python train.py --n_mels=40 --hop_length=160 --head_dim=32 --fused_qkv=false --qk_norm=false --subsampling=2 --positions="sincos" --kernel_size=31 --init="xavier_uniform" --residual_init="scaled_by_depth" --optimizer="adamw" --lr=0.0027 --beta2=0.999 --batch_size=256
Rows from block 3, named by matrix and row number. Each number is 128 + 24 x the weight over its row's rms, rounded and kept within 0 to 255. All counts start at 0. After the name is the row's rms in percent of the matrix's.
# pw1: conv module expand (GLU, value and gate stacked) (model.blocks.3.conv.pw1.weight, 256x128), inputs 0-127
pw1.102 093 [159 127 144 160 191 151 171 165 145 148 100 127 178 123 107 113 129 135 135 124 132 105 147 102 114 136 173 144 141 124 125  99 118 152 145 122 144 123 135 118  98 148 106 147 176 119 130 142 104 110 157 146 169 122  98 156 164 143 144  67 127 153 110 144 112 140 150 139 105 139 132 152 141 104 146 129 119 179 162 138 168 141 161 123 117 130 174  98 125 177  88 147  92 115 131  88 134 153 154 126 131 118 121 139 118 129  91 139 124 136 155 116 139 142 146 178 121 114 123 140 101  97  79 148  93 117 115  95]
pw1.103 089 [165 130 102 116 152 126 139 125 129 137 125 121  18 158 142 120 134 132 151 128 139 120 158 116 163 127 130 110 152 114 197 138 117 145 205 152 112 142 156 114 113 100 127  94 133 112 129 126 144 130 145 145 124 132 144 112 156  60 112  99 132 107 159 154 151 124 144 160 129 124 123 116 144 120 132 134 125 149 121 124 114 115 133 120 112 120 155 125 130 139 134 142 141 124 148 128 114 137 134 158 134 153 137 113 131  95 152 140  21 164 137 114 113 136 179 158 129 115 131 132 124 126 153 129 110 127 132 144]
pw1.104 085 [128 110 130 107 150 142  48 129 141 105 125 123 136 150 121 123 108 105 112 171 144  79 155 169 116  80 101 147 161 111 119 157 120  93 109 135 137 125  97 135 103 130  95 132 130 131  99 121 109 133  97  96 132 136 107 138 133 108 120 111 125 132 131 103 138 123 104 112 147 125 100  98 150 137 140  91 136  87 113  92  88 131  68 127 130 140  96 144 132 141 144 133 150  88 123 173 113  87 116 139 124  95 167 134 146 151 150 131 124  98 126 104 137 149 125 171 166 127 145 156 141 155 135 107 175  95 188 132]
pw1.105 103 [ 99 150 148 140 123 177 150 120 128 115 127 130 128 133 131 100  94 123 107  99 143 145 150 139 124 149 117  68 179 135 148 107  91 153 170 120 110 123 124 107 127 129  97 187 151 116 122 107 147 117 155 153 117 119 114 103 132 140 130 135 137 135 132 131 126 132 167 168 109 137 149 174 115 159 144 111  79 147 134 143 169 120 155 101 119 117 116 139 216 131  89 172 112 103 141 129 160 125 136 126 104 126  81 126 144 115 133 114 136 127 106 147 143 132  88 115 107 112 101 139 135 116  50 103 151 131 134 119]
pw1.106 099 [114 100 165 152 114  85  97 121 124 139 141 153 128  94  93 105 102 164 150 163 156 116 141 121 145 150 115 111  94 121 119 116 174 102 100 152 116 107 103 123 145 118 158  80  77 126 123  85 132  76 142 142 125 158 120 100 145  81 136 129 100 131 136 137 146 126 122 130 125 148 167 146 156 111 120 192 141 128 121 126 165 127 142 130  92 163 121 148 132 135 160 113 173  93 141 121 126 131 116 115 160 116 152 115 147 139 126 130 149 115 101 129 114  79 130 112 128 140 124 155 153 170 158 129 114 115 104 199]
pw1.107 092 [158 105 133 122 137 114  86 118 152 127  82 113  90 131 115 123  81 143 146 147 123 155 167 160 146 113 141 103 143 113 214 117 144 129 149 152 138 129 131 151 111 102  76 103 100 139 123 121  84 134 179 155  92 115 143  86 143  59 155 111 110 114 161 175 133 128 112 107 133 147 110 127 155 137 146 108 111 111 146 133 145 101 100 124 135 144  99 103 118 101 134 144 147 108 141 149 142 129 121 150 121 153 132 115 149 110 134 126 133 172 136 145 117  86 168 136 102  95 142 144 127 153 146 101 138 114  89 120]
pw1.108 101 [155 135 113 152 113  97 140 141 130 149 122 125 100 123 136 142 122 146 126 133 103 119 120 126 139 145 153 146  98 165 117 112 143 137 146 122 160 166 132 114 149 170 153  97 195 120 120 165 123 129 129 123 142 146 133 134 128 202 140 126 155 139 145 151 111 144 148 133 144 141 173 180 142 137 126 117 152 165 144 143 141 122 145 128 138 115 132  73 112 102 107 151  32 119 116 107 100 110 132 117 111 163 127 110 127  99 111 122  98 100 170 142 171 128 108 127 106 156 130 103 112 117 114 148  95 117 141  66]
pw1.109 098 [112 129 139 119 127 155 104 116 114  75 173 146 112 168 140 135 142  96 119 105 126 114 113 109 113 104 146  97 108 119 136 138 119 159 112 134 104  89 118 127 120  77 109 155 120 132 113 121 156 156 129 117 117 105 113  97 131  73 122 124 134  98 117 125 132 103  75 131 145 146  99  50 130 131 103  69 104 117 171 141  81 116 113 125 153 125 100 146 143 122 132  94 178 132 137 143 147 130 116 130 141 121  63 125  77 170 117 114 121 130  98 114 125 115 138 132 144 120 127 140 164 105 150  86 146 164 139 130]
pw1.110 109 [ 98 145 138 102 146 155 132  99 113  95 105 110 159 151 136 118 142 124 118 100 110 129 126 112  96 106 114  85 132  95 120 143 111 124 115 122  84 106 110 132  78  81 119 137  72 124 133  98 142  97 114 127 124 108 134 128 120  54 107 112 130 118 104 102 113 127 124 140 121 117 107 106 106 114 118 102 117  99 135 112 123 157 126 129 139 168 140 222 146 126 128 111 209 131 118 131 132 110 120 122 152 121 103 111 109 167 130 146 133 124 101 106 103 176 129 130 121 114 130 150 163 140 101 108 136 124 103 177]
pw1.111 101 [130 124  93 109 121 100  99 101  95 108  61 119 115 122 171 163 145 142 109 126 127 115 120 143 106 137 108  94 141 152 126 116 120 106 130 134 129 148  93 127  89 142  98 121 107 118 106 140 158 110 128 135 110 137 127  68 121  92 134 114 116 135 121 139 120 121 113 147 141 111 134 166 111 168 114  86 109  58  50  98 117 130 131 120 133 158 127 106 155 116 150 105 139 125 118 145  99 118 140 139 112 183 165 124 117 132 123 137 139 128 122 166 111 149 110 153 139 112 155 153 149 105  94 126 158 171 122  64]
pw1.112 102 [110 148  86 159 122 121 102 142 166 115 110 117 143 133 146 133  92 123 116 146 127  94 115 105 134 125 136 122 147 128 165 123 169 161 139 119  89 127 123 119 120 136 108 143 134 140 122 163 168 138 133 158  90  91 174 144 151 152 167  90 145 123 175 130 201 116 136 127 185 141 142 112 139  75 129  97 164 109 161 111 131 108 140 162  97 112  95 160 140 119 156 138 145 142 154 108 128 106  79 109 149 129  81 139 159 143 137 140 157 149 148 122 139 125  76 111 127 106 106 121 160 147 115 137 126 109 136 148]
pw1.113 097 [155  99 112 121 141 169 142 157 140 111 189 127 131 206 124 140 104 103 110 173 105 134 163 139 116 137 160 102 120 142 143 106  85 116 153 121 132 114 142 136 102  86 111 103 121 108 114 135 147 106 148 147 151 113 132 128 149 119 152 110 116 116 129 135 120 154 126 163 107 158 107 114 132 125 150 142 122 139  93  90 115 116 103 148 129 114 172 141 142 122 135 110 145 139 151 214 130 143  99 137 124 169 165 155 185 137 162 142 109 157 135 143 132 143 154 120 159 120 126 123  92  88 136  88 117 136 151 107]
pw1.114 092 [134 130 103 189 141 112 157 114 156 143 178 171 132 142 162  96 146 106 132 134 125 141 146 152 142 103 120 173 107 110 133 170 157 141 117 126 136 133 169 164 209 125 178 103 145 147 122 121  97 148 161 149 121  98 168 178 131 173 122 141 150  89 142 129 141  89 148 114 149 153 133  93 170 160 154 130 151 159 171 155 146 110 166 132 140 120 145 124 134 146 139 143 128 108 139 112  98 130 146 130 119  87 123 143 142 109 124 162 120 114 118 106 144 131 140 103 111 117 103 119 119 141 139 136 112 114 138 152]
pw1.115 091 [145 119 161 155 125 134 138 135 142 163  99 122 112 112 125 148  78 125 167 106 142 104 146 139 146  94 123  89 155 135 197 170 116 144 148 210 143 133 137 142 103 112 122 149 110 110 133 119 131  83 163  86 138 146 135 143 199 124 135 121 118 145 147 171 150 149 140 125 135 122 125 133 121 131 135 147 126 123 126 140 135 130 117 152 116 133 105 111 111 134 144 123 145  72 148  83  93 132 131 178  99 158  95 128 108 118 106 105  77 155 122 106  77 140 134 164 115 115 112 143 111 110 139 143 113 112 112 133]
pw1.116 100 [144 110 115 169 134 151 107 187 133 130 115 144 133 116  77 160 110  98 169 125 142 116 101 123 119 121 127 141 122 112 158 103 130 167 123 123 112  99 147 105 134 143 106 154 138 105 147 127 124 144 126 153 123 100 156 111 164 157 141  91 122 119 164 127 161 143  82  98 111 103 143 147 117  83 172 100 138 135 117 169 114 119 137 139 118 142  54 119 161 132  97 147 120 126 152 157 184  96 141 143 128 123 118 112 110 146 122 150 141 136 125 117 146 113 129  89 114 109 130 186 139 128 128 171 101  78  93 158]
pw1.117 100 [109 128 106 126 139 140 116 137 152 138 138 112 121  86 102 164 140 152  98 147 102 131 127  87 119 145 160  97 108 109 155  74 165 137 130 110 121 178 127 136 111 121 149 168 129 129 105 128 173 117 136 144 165 136 124 124 167 102 118 144 146 135 110 161 140 122  94 128  97 136 147 129 146 117 123 124 153 118 122 112 100 159 105 108 174 141 133 125 171 127 125 178  85 154 137 103 142 146 147 152 123 164 116 120  98 135 115 104 143 110 151 145  90 171 198 147  88 172 125 118 167 110 143 158 131 167 136  93]
pw1.118 096 [156 192 104  90  99 135 153 103 100 121 108 113 116 140 137 103 138 137  87  77  74 123 161 123 160 135 159 115 140 168 144 130 143 110 131 124 100 117 131 118 134 120 132 113 102  97 122 116 159 111 113 129 148 152 103 100 136 124 132 119 143 124 114  97 102 114  95 118  73 105  96 140 150 138 149  92  99 170 130 135 147 147 130 104 101  75 138 105 117 158 135 150 137  92 126 139 196 129 101 128 131 133 153 138  74 142 132 170 103 121 118 122 161 114 120 153 117 156 162  77 132 138 138 158 119 141 119 134]
pw1.119 103 [156 139 174 131 123 120 142 114 110 112 114 139 114  99 117 110 156 103  73 109  98 133 128 135  92  92 110 131 117 104 128 118 110 149 115 136 138 162 132 119 123 138  93 108 133 113 178 108 123 107 137 146 134 175 130 120 110 144 109 147 149  96 140 158 120 138 131 147 138 147 130 191 184 160 204 145 131 149 182 165 150 131 129 135 147 209 137 125 107 146 117 119 133 119 141 148 146 128 136 133  89 109 146 171 136 121 149 148 152 144 103 127 136 122 124 120 143 118 107  78 122 113 138 143 119 182 111 154]
pw1.120 096 [156 138  98 103 175 158 194 139 129 131  97 109 110 133 139 117 155 140  90 137  94  77 155 129 111 116 128 123 173 131 135 147 159 100 134 106  95  97 157  99 112  92 132 149  88 127 123 147 159 152 152 125 191 136 141 124 146 118 150 102  97 135 166 117 127 108 127 147  89 126 156 147 140 133 144 136 139 134 161 107 138 146 134  74 103 139 190 102 112 174 125 132 113  72 122 101 110 117 132 111 136 113 139 115 150 119 138 151  97 104  99 104 131 124 114 151 119 105 113 127 130  93  92 133 114 154 126 141]
pw1.121 095 [119 124 107 123 111  91 152 127 131 101 110 178 174 141 119 113 102  93 133 127 108 117 110 140 116 120 156 158  96 105 148 126 145  84 126  70 146 130 112 125 135 141 147  99 129 112 148 125  55  98 154  95  91 141 140 167 126 148 132 175 103 178 144 134 130 105 137 106  96 124 129 133 159 136 146  81 174 168 143 156 145 139 112 153 122 135 146 109 131 115  74  99  95 125 128 122 126 110 120  98 113 140 166 128 149 137 110 150 124 126 150 144 149 142  77 131  76 135 126  96 103 130 120 106 111  93 118 135]
pw1.122 096 [125 126  98  89 122  92  96 148 106 112  92 105 128 123  90 128 116 133 111 144 101 135 143 100 105 162 101  89 108 146 116 114  76 113 153 117 151 146 100 145 110 114 124 141 104 121 140 148 100  97  83 121 150 126  91 122 136  87 103 159 137 110 120 157 124 132 119 127 101 122 124  93 152 108 151 160  93  99 130 126 110 104 157 127 103 113 134  81 127  74  94  93 177  81 153 144 118  85 107 175 145 146  98 101 118 118 144 136 118 139  94 134 145 107 108 111 119 113 106  87  98 150 151 142 110 117 169 131]
pw1.123 102 [124 136 138 151 143 161 147 125 153 143 162 120 151 136 149 162 107 133 147 122 153 120 143 119 137 136  99 117 114 133 152 115 112 140 155 115 192 144 160 122 157 175 171 103 159 136 132 128 139 127 155  88 126 165 140 165 162 161 179 134 129 140 171 145 130 142 129 130 129 156 150 127 124 152 100 124 140 148 136  99 117  82 126 137 133 119 127 137 133 108 132 127  68 119 101 111 107 171 143 122 115 137  75 126 162  92 106 105 106 152 148 127 124  93  89  86 104 137 146 124 103 111  96 118  84 114 141  59]
pw1.124 086 [139 138 115 130 121 124 107 161 146 177 124 144 123 106 114 123 104 118 131 101 126 148 143  92 126 157 127  98 152 122 113 128 126 179 133 148  95  70 107 153 145 132 152 106 118 144 120 177 128 149 160 120 159  91  90 143 145 130 125 153  98 125 101 151 130 105 146 108 159 118 126 171 143 137 126 133 132 164 145 191 102 158 158 114 125 121 126 152 142 134 138 167 129 102 110  94 150 132 158  95  83 123  94 147  65 129  88  91  81 107 139 149 132 151 133 128 127 146 169 110 148 135  82 139 138 107 159 120]
pw1.125 097 [152 132 102 147 137  67 134  87 129 107 119 119 133 138 132 130 131 130 123 141 124  72 128 129 117  79 170 139  98 137 145 148 136 114 101  98 157 136 161 129 122 141  76  97 161 156 111 104 121 101 137 159 145 106 130 149 154 106 142 124 140  98 134 169  95 121 121 170 119 139 137  81 128 111 116 113 175 115 139 123 138 124 114 112 148 141 162 117  98 147 110 103 157 139 139 100 103 155 121 121 159 113 157 106 163 149 151 156 129 157 129 123 159  92  85 130 157 101 114 116  82 143  67 107 104 168  92 121]
pw1.126 095 [103 111 163 135 149  38 110 134 116 129 121 183 107 130 155 132 125 150 124 143 139 115 137 174 136  82 139 150 135 121 127  93 171 150 179 130 114 160 167 140 154 119 163 123 139 105 134 111 139 107 167 104 115 104 149 102 146 114 152  84 122 187 184 116 163 160 106 130 104 148 135 116 132 119 130 147 115 144 146 103 156 136 112 150 166 144 128 130 114 122 118 135  96 129 146 136  92 115 148 113 136 153 110  97 130 135 127 155 135 147 119 123 132 112 156 171  87 117  96 137 123 114 149 109 120 135  90  94]
pw1.127 098 [133 113 120 154 138 135 112 155 126 141 115 141 123 152 169 132 138 107 130 132  83  64 136  95 124 159  86  99 150 109 128  91 107 159 121 160 116 189 133  98 125 116 127 155 131 121 156 133 142 109 154 151 108 126 135  82 170 106 135 132 139 185 170 132 127 124 139 118  88 134 150  97 150 126 180 164 171 112 100 143 158 130 145 160 140 141 156 113 103 123 103 104 139 149 141 143 168 132 163 127 102 192 121  91 134 123 134 142 123 142 143 139 106 150 155 107 109 133  89 146 104 139 108 106 111 140 112 149]
pw1.128 087 [139 113 160 133 115  58 136 125 136 172 123 175 134 104 134 121 113 159 163 126 161 154 160 140 116 153 128 103 147 134 121 125 111 153 178 105 117 122 141 117 132 173 151 136 126 156 128 123  77  87 123 106  73 123 150 145 117 127 121 130 155 136 112 140 130 127 155 133 135 154 114 132 135  97 118 152  92 179 142 138 150 106 122 119 143 122 131 110 126 169 132 139 140 125 111  74 175 167 132 123 101 125 140 130 131 138 122 151 127 132 155 109 195 126 106 127 127 120 105 119 120 175  75  94 146 170 131 177]
pw1.129 108 [106 142 118 144 171 147 146 121 143 165 139 169 144 125 152 133  97  92 106 154 117 126 123 113 150 135 107 100 149 110 109 146 158  88 149 130 110  81  85 148 116 166 138 122 108 117 113 112  91 165 179 122 115 143 138 134 166 152 136  98  69 140  88 124 118  92 131 118 155 142 102 153  98 130 116 158 125 110 135 119 141 160 144 120 142 170 118 136 124 154 152 135 132  99 116 116 116 125 139 139 106 114 109 129 124 121  54 102 125  92  98 135 123 136 124 135 140 144 161 148 176  55 119 138 170 113 114 133]
pw1.130 115 [139 167 123  88  99 133 126  89 119 147  88 124 101 118  68  85 120 113 125 130  83 117 162 146 114 166 126 155 120 189 102 129 163 141 116 129 114  92  96 131 125 133 124 129 111 119 136 146 143  94 142 109 119 136 111 129 116 117 139 133 116 117  92  70 103 127 100 123  96 133 128 145 130 123 127 104 128 125 101 143 160 131 121 107 116  99 130 108 148 159 123 121 127  65 125 118 193  84 127  94  90 136 127 150  86 107 119 138 105 106 157 114 139 102 114 148  91 108 174  93  94 137  99 132 161 136 118 115]
pw1.131 110 [106 116 120 114 129 113 127  62 118  98 126 116  89 138 122  81 119  76 139 110 153 105 139 136  89 163 123 113 185 148 163 122 110 144  99 116  84 101  98  99  96 160  93 153  98 136 103 127 118 121 147 155  76  73  99  95 150  84 109 139  97 154 127 145 108 124  91 145 147 125 140 127 109 138 110  86 133 104 121 114 113 120 105 144 137 132 134 154 133  96 139 111 144 105 116 165 125 134 111 116  99 102  93  87 109 168 101 106 131 127 114 123 116 158 122 160 141 122 133 123 115 110 109  91 151 132 112 147]
pw1.132 105 [142 140  60 152 105 114 150 134 157 136 129 131 119 113 129 158  99 185 174 120 129 118 136  91 121 167 130 132 152 121 159 115  96 159 137 133 117 157 135 169 147 110 124  97 140 163 131 140 173 122 102 138 121 135 144 131 149 113 149 159 168 122 146 143 157 131 139 111 135 115 145  91 150 162 142 119 129 156 154 132 127 130 120 114 131  99 123 132 101 130 142 127 152 150 173  69 105 113 124 133 145 155 104 123 107 103 124 126 144 106 123 142 119 146 159 176  88 171 116 129 157 191 154 156 161 181 113 159]
pw1.133 106 [ 61 119 141 110 149 163 110 133 150 135 147 140 162 102 132 117 111 105 119 131 149 104  90 129 116  88 142 116 109  94  93 130 124  94 133 121 139 107 107  75 114 144 118 131 123  87 136  94 177 139 131 134 110 114 164 153 149 109 225 126 142 105 165 122 170 136 106 121 124 111 128 112 137 107 145 157 162  99 110 111 122 151 133 188 114 129 109  90 138 147 121 125 107  72 125 158 126 101 120  88 111 105 124 107 155 124  99 123 151 129 112 125 128 120 111 142 131  96 120  99 110 124 143 124  99 106 100 121]
pw1.134 099 [133 112 166 124 131 147  90 168  73 106 117 138  85 151 150 155 136 123 143  75 137 153  99 140 133  92 103 119 128 136 114 113 126 158  64 146  87  92 104 144 136  79 127 154 121 110 156 123 131 128 111  63 123 161 134 125  67 112  92 117 138 127 108 104  97 156  94 141 116 150  91 111 109 129 130 174 109 174 172 130 156 126 135 129 129 130 123 136 114 137 127 116 120 117 130 129 125 131 101  88 154 134 134 126  99 153 111  96 135  89 113 101 133 115  77 118 163 118 108 125 123 133 114 105 147 128 106 118]
pw1.135 108 [154  98 118 115 161 157 167 198 127 145 137 179 164 158 169 134 145 124 106 116 138 157 132 118 110 121 144  95  89 115 120  98 129 152 139 141 132 174 129  86 130 123 144 137 119 150 145 139 131 143 114 135 151 112 119 116 126 141  93 149 120 129 111 176 133 144 131 163 114 137 156 133 135 180 115 150 116 154 150 144 146 113 171 147 140 163 164 127 144 142 122 124 133 139  93 124 149 135 119 157 146  81 162 141 139 140 150 143 123 144 160 115 133 150 121 116 124  85 103 164 136  89  95 114  59 178 130 156]
pw1.136 107 [158 109  99 112 130 124 144 159 111 140 203 151 114 126 144  84 128  80  92 158 138 127 156 124  99 154 157 139 130 131 123  81 112  98 114 122 142 102 122 117 117  95 103 113 123 154 120 119 170 163 130 121 100 146 172  76 131 129 151 138 174 140 141 123 116 133  99 165 150 137 154 165 106 139 116 126 152 150 132 157 140 163  87 121 129 131 125  95 148 157 159 121 121 132  67 167 109 104 123 130 170 142 141 180 104 152 135 100 167 141 113 127 125 115 128 139 137 137 141 128  92 117 146  93 127 116 165 129]
pw1.137 117 [132  91 133 111 104 139 111 108 116 119 120 138 121 124  77  95 111 114 109 101 146 140 144  99 142  98  95  95  95 151 132 165 154 121 102 122 130  99  98  92 100 135 129 135  87 126  82 144  99 124 116 135 104  89 142 113 129  75  91 156 104 105 105 101 129 130  96 119 145 145 113 128 108 111  82 110 118  66  87 126 126 146 144 142 142 143 135 154 165 127 142 115 174 112 154  96 148 124 103 139 151 122 109 100 134 171 113 122 139 160 104 108  90 118 104 136 182 117 149 168 105 131  87  97 127 111 108 127]
pw1.138 101 [ 85 159 152 119 140 131 145  90 128 131 165 156 105 156 127 118 141  59 113 123  98  97 100 128 162 110 107 104 169 136  98  98 155 104  91 120 112  86 112 112 160 144 144 137 111  89 122 164  93 139 154 120 129 128 107 156 118 135  80 110  76 112 108 134 139 125 124 114 127 144 135 153  98 149 159 138 142 142 139 158 124 126 169 118 119 150 118 128 153 127 104 109 128  71 100 120 150 136 130  81 102 136 110 163 126 108  82 137  71 109 107 150 110 115 117 110 121  85 110 132 127 106  99 114 138 120  95 121]
pw1.139 096 [116 152  87 103 152 135 169 136 113 124 114 140 152  98  58  90 141 119 127 127 116 153 153 108 145 146 127 129 136 113 151 159  96 144 169 143 127 131 135  86 119 109 111 147 118 108 148  66 128 135 132 130 150 163 103 140 123 139 110 120  72  77 123 147 117 124 167 154 150 124 161 118 109 108 108 122 144 141 165 132  91 101 107 112 102 126 105 136 120 155  91 152 130 144 124 117 161 124 131 124 147 148  86 126 145 118 148  87 143 140 113 131 145 165 125 127 113 156 122 102 164 122  87 162 133 195  89 155]
pw1.140 114 [ 89 131 136 126 122 141  70 148 111 142 124 127 136 111 125 113 105 109 104 138 131 138 117 107 101 143 153 108 138 136 125 128 153 152  79 107 140 150 114  90 153  86 126 124 121 147 121 132 106 141 109 135  96 108 122 120 144 100 104 128 129 169 106 146 151 145  79 126  97 141 107 142 116  96 157 156 160 124  80 179 105 130 121 142 121 153 105 122 157  89 165  75 108 128 144 184 150 138 107 152 115 158 128 145 112 184 106 108  91 146 112 140  80 125 155 108 157 127 118 167 132 112 132 138 123 124 192 100]
pw1.141 122 [106 154 146 127 137 124 123  97 117 132 160 154 103 106 120 135 129  96 160 143 107 106 143 117 127 142 132 145 110 132  98 104 175 106 114 162 123  73 120 114 177 149 124 123  78  77 162 107 153 153 134  93 108 138 124 131 143 130 118 138  79 152 131 131 139 134 117 134 135 111 102 149  86 142 133 131 146 127 124 154 116 154 137 106  96 166 104  96 125 107 132 102  66  77  69 126 133 125 115  58 101 127  85 113 115 140 123  91 107  81  95 146 111 125 111 105 115 120 136 126 131  96 113 130 137 103 106 138]
pw1.142 106 [129 156 132 124 155 128 122 133 121 106 108 114 130 146 135 175 126 153 138 100 150 149 148 113  86 126 152 130 133 131 157  89 133 140 120 153 160 158  88 123 113  98 132 146 146 164 183 148 146 167 128 137 137 134 143 115 116 140  80 124 129 116 105  87  92 141 155 144 122 132 102 148  91  81 162 115 132 146 125 159 159 125 179 130 157 157 140 159 166 150  97 133 150 167 101  90 143 171  99 147 117 114 127 140 109 167 144  98 124 144 128 129 145 140  92 149 136 102 129 115 110 119  92 107 129 199 162 152]
pw1.143 103 [ 98 139 148 106 138 133 101  78 125 131 122  85 120 112 156 175 110 118  95 136 129 112 109 166 149 134 145 143 106 117 134 137 115 113 163 170 104  95 122 185 148 110 107 126 154 138 123  95 155 107 114 136 148 101  70 162  87 141 115  99 106 143 132 132 142 129  97 105 124 111  83 128 123 100 152 158  90 139 146 138 157 138 143 124  87 125 106  89 104 104  95  90 105 126 113 173 150 132 117 105 112 129 138 128 143 150 131 125 103 101 143 112 108 123 117 113 145  88 160 117 124 123 154 198 134 161 134  91]
pw1.144 097 [132  98 147 175 134 108 117  94 125 122 115 135 143 130 135 119 122 144 133 111  98 118 120  90 133 125 128  64 125 140 157 167 136 138 131 114 161 178 144 114 138 125 106 155 171 147 139  99 121 172 148 120 150  92 131 105 150 191 122 156 117 149 126 157  91 116 175 117 144 122 116 151 129 122 133 126 124 102  93 146 112  96 103 155 139 162 124 149  77 134 142  96 142 157  97 121 127 159 103 166 106 141 139 120 123 187  86 108 130 139 142 131 147 130 162 159 134 190 110 101 121  89 109 104 111 137 136 116]
pw1.145 099 [124 141 145 142 121 144 153 131 132 131 117  95 140 106 153  64 157 144 149 122 123  84 143 108 101 181 100 112 141 143 154  96 132 126 110 133 118 147 144 111 111 154  90 139 121 151 152 144 140 114 128 156 134 158 129 144 147 147 135  79 147 168 146 124 154 131 184 123 123 146 145 112 109 104 107 118 191 125 130 118 135 151 140 192 117 154 138 104 108 104 139 137 113 134 114 146 119 152 141 114  84 128  86 107 160 129 143 125 108 125 136 103 103 122  95 125 114 170 108 123  54  83 129 140 135 124 112  69]
pw1.146 101 [103 121 158 130 112  92  77 120 148  50 154 125 144 145 100 147  74  97 123 134 123 145  96 168 139 111 117  85 137  92 128 142 101 112 141 117 150 147 119 108 130 127 124 175  93 128 158  91  94 106 127 116 131 129  94  89 122 129 122 137 135 133 139 116 138 131 124  85 171 144 108 137 127  95 136  88 138 113 127 125 132 107 101 178 141 163  86 123 155  83  89 127 134 114 116 158 136 138 137 120  85 131  81 130 153 123 130  97 167 132 123 124 135 110  98  91 117  80 120 126 126 117 109 126 101 121 156 118]
pw1.147 118 [117 156 108 114 171 167 103  74  84 132 124 119 150 149 141 142 130  91  98 101  98 121 122 106 122 131 137 139 137 140  95 104  94 126 119 117 124 115  88  57 146 126  90 111 129  92 134 121 110 132 164 113 114  92 113 189 125 133  90  94 139 142  84 142  89 135 133 154 152 120 122 101 124 101 136 120 138 127 116 145 166 126 137 137 167 160 134 152 158 118 102  88 120 137 130 162 148 115 104 134 134 132 126 118 142 137 117 145  84 114 151 116 112 135 124 113 109 141 126 129  92  85 105 113 105 103 195  90]
pw1.148 105 [139 142 118 113  95 109 111 156 126 117 128 134  98 120 150 137 139  82 120 143 104 102 127 108  73 126 112 110 132 115 151  91 119 145 128 104  92 134 112 134 118 135 108 122  84 130 141 109 128 125 109 119  77  94 111 140  86  86 127 127 128 111 163  78 138 140 126  97  98 111 151 139 118  97 123 125 153  95 146 141 116 157 171 210 164 161 124  91 113 120 116 106 151 122 111 157 109 152 162 102 112 155  78  79 142 104 139  96 119 116 115 112 125 144 148 124 139 135 177 102 103 148  90 126 108 104 125 147]
pw1.149 090 [146 131 112 103 138 117 117  89 122 146 106 123 102 140 126 147 158 138 186 181 110 178 161 104 104 107 142 105 130 141 126  95 125 122 160 124 142 165 128  86 166 133 157 173 136 144 151 111 137 193 124 101 133 133 130 109  99 158  96 149 149 141 137 118 122 108 122 127  86 130 142 124  90 129 167  81 126  94  88 139 109  93 134 125 147 146 126 119 129 150 132 108 142 158  87 147 159 134 134 127 101 134 111  83 115 118 157 110 162 141 141 112 165 112 147 132 164 121 159  99 139 116 130 133 121 163 188 134]
pw1.150 107 [138 109 139  95 128 103 151 132 139 102 152 146 141 118 137 152 140  69 136 133 108 123 148 100 108 103 125  78 136 155 151 167 131  86 106 141 151 104 147 132 163 131 126 122  95 131 168 110 158  82 100 123 117 142  86 143 172 150 151 143 105 107 150 168 132 174 140 146 141 152 129  86 126 109 109 164 117 152 130 109 128 134  98 169 103 124 102  64  97  90 110 108 119 136 133 151 110 197 112 103 120 112 124 113 120 102 144 127 108 124 109 114 111 119 123 111 114 136 104  78 102 115 111 134 111 169 117 114]
pw1.151 095 [118 145 143  82 131 136 123 165 104  81 138 122 179 179 104 104 146 122 104  81 114 159 108 108 143 134 151 113  79 143 154 135 138 108  52 153 139 112 105 128 129  92 119 174  89 152 131 138 147 140 121 144 175 163 110 107 102 132 125 148 145 161 123 107 107 126 164 143 132 135  96 150 119 133 127 111  92 146 150 148 163 132 149 155 123 137 108 111 130 104 113 124 112  97 142 118 150 125 119 134 138 106 117 158  94 134 126  72 139 117 116 146  93 114 114 100 112 112 149 130  97 110 121 160  84 105 172 115]
pw1.152 103 [100 111 125  64 142 154 108 121  83 132 140  99 187 143 123 139 118 140 122 148  96  98  85  96 149 151 171 114 120 139 115 112 138 149  72 167  77  99 113 116 134 122 137 140 118 162 162 146  90 117 141 165 131 136 108 110  74 157 132 148 116 127  85 134 146 119 156 128 114 128 117 125 106 115  95 136 114 138 142 130 144 113 155 114 152 172 154 163 104  97 146 139 119 134 105 140 127 125 149 122 156 107 112 138 120  88 120 157 139 128 150 139 121 109 102 117  86  69 157 117 149  86 144 118 121 134 121  90]
pw1.153 089 [136 109  83 130 132 126 157 136 143 175 142 147 138 129 146 124 182 154 142 157  86 172 104  98  78 132 147 105 118 162 135 123 111 147 163 115 142 118 141 112 108 122 177 141 125 154 131 136 127 163 109 128 125 122 153  79 140 133 158 150  99 114 136 105 138 154 132 110  81 136 160 142  98 127 125 131 130 119  61 133 113 120 171 158 133 137 173 108 140 184 147 124 115 147 111 105 173 120 151 148 100 103 107 138 103 119 138 148 165 136 147 160 173  87 162 118 135 103 121 142 125 140 131 120 143 125 132 172]
pw1.154 105 [ 91 132  93 121 125 176  81 140 118 129 144  79 132 121  83  94 150 135  95 154  93 143 128 141  93 126 119 127 119 112 115 133 123 105 133  89  71 124 123 124  77 145 131 135 125 135 121 121 102 130 119 147 120 164 111  91  82 110  91 123 108 103  99 144  98 115 162 112 101 116 125 132 189 106 120 113 152 139 129 171 102 159 119 174  95 132 128 141 100 118 145 159 150 124 105 179 184  78 113 116 106 129 118 138 152 137 145 117 126 117 134 125  93 114  97 123 152 126 132 113 126  90 106 148 156 139 141 116]
pw1.155 095 [ 81 128 127 141 112 136  95 155 111 113 158 121  86 122  84 110 123  88  72  89 128 115 100  86 127 108 122  89 139  76 132 110  89 127 108 132  95  89 116 103 130 119  99 147 129  80 143 101 142 141 124 158 111 108 137 104 110 101 108  89 134 103 121 145 119  98 128 105 136 100  84 115 117 112 118 133 141 133 162 153 122 161 151 167 111 146 109 125 136 137 128 117 129 111 118 121 167 137  76 106 112 148  74 152  97 161 142 121 132 150 151 123 130 145 156 108  96 117 125 127  92 149 187  94 119 125 126 132]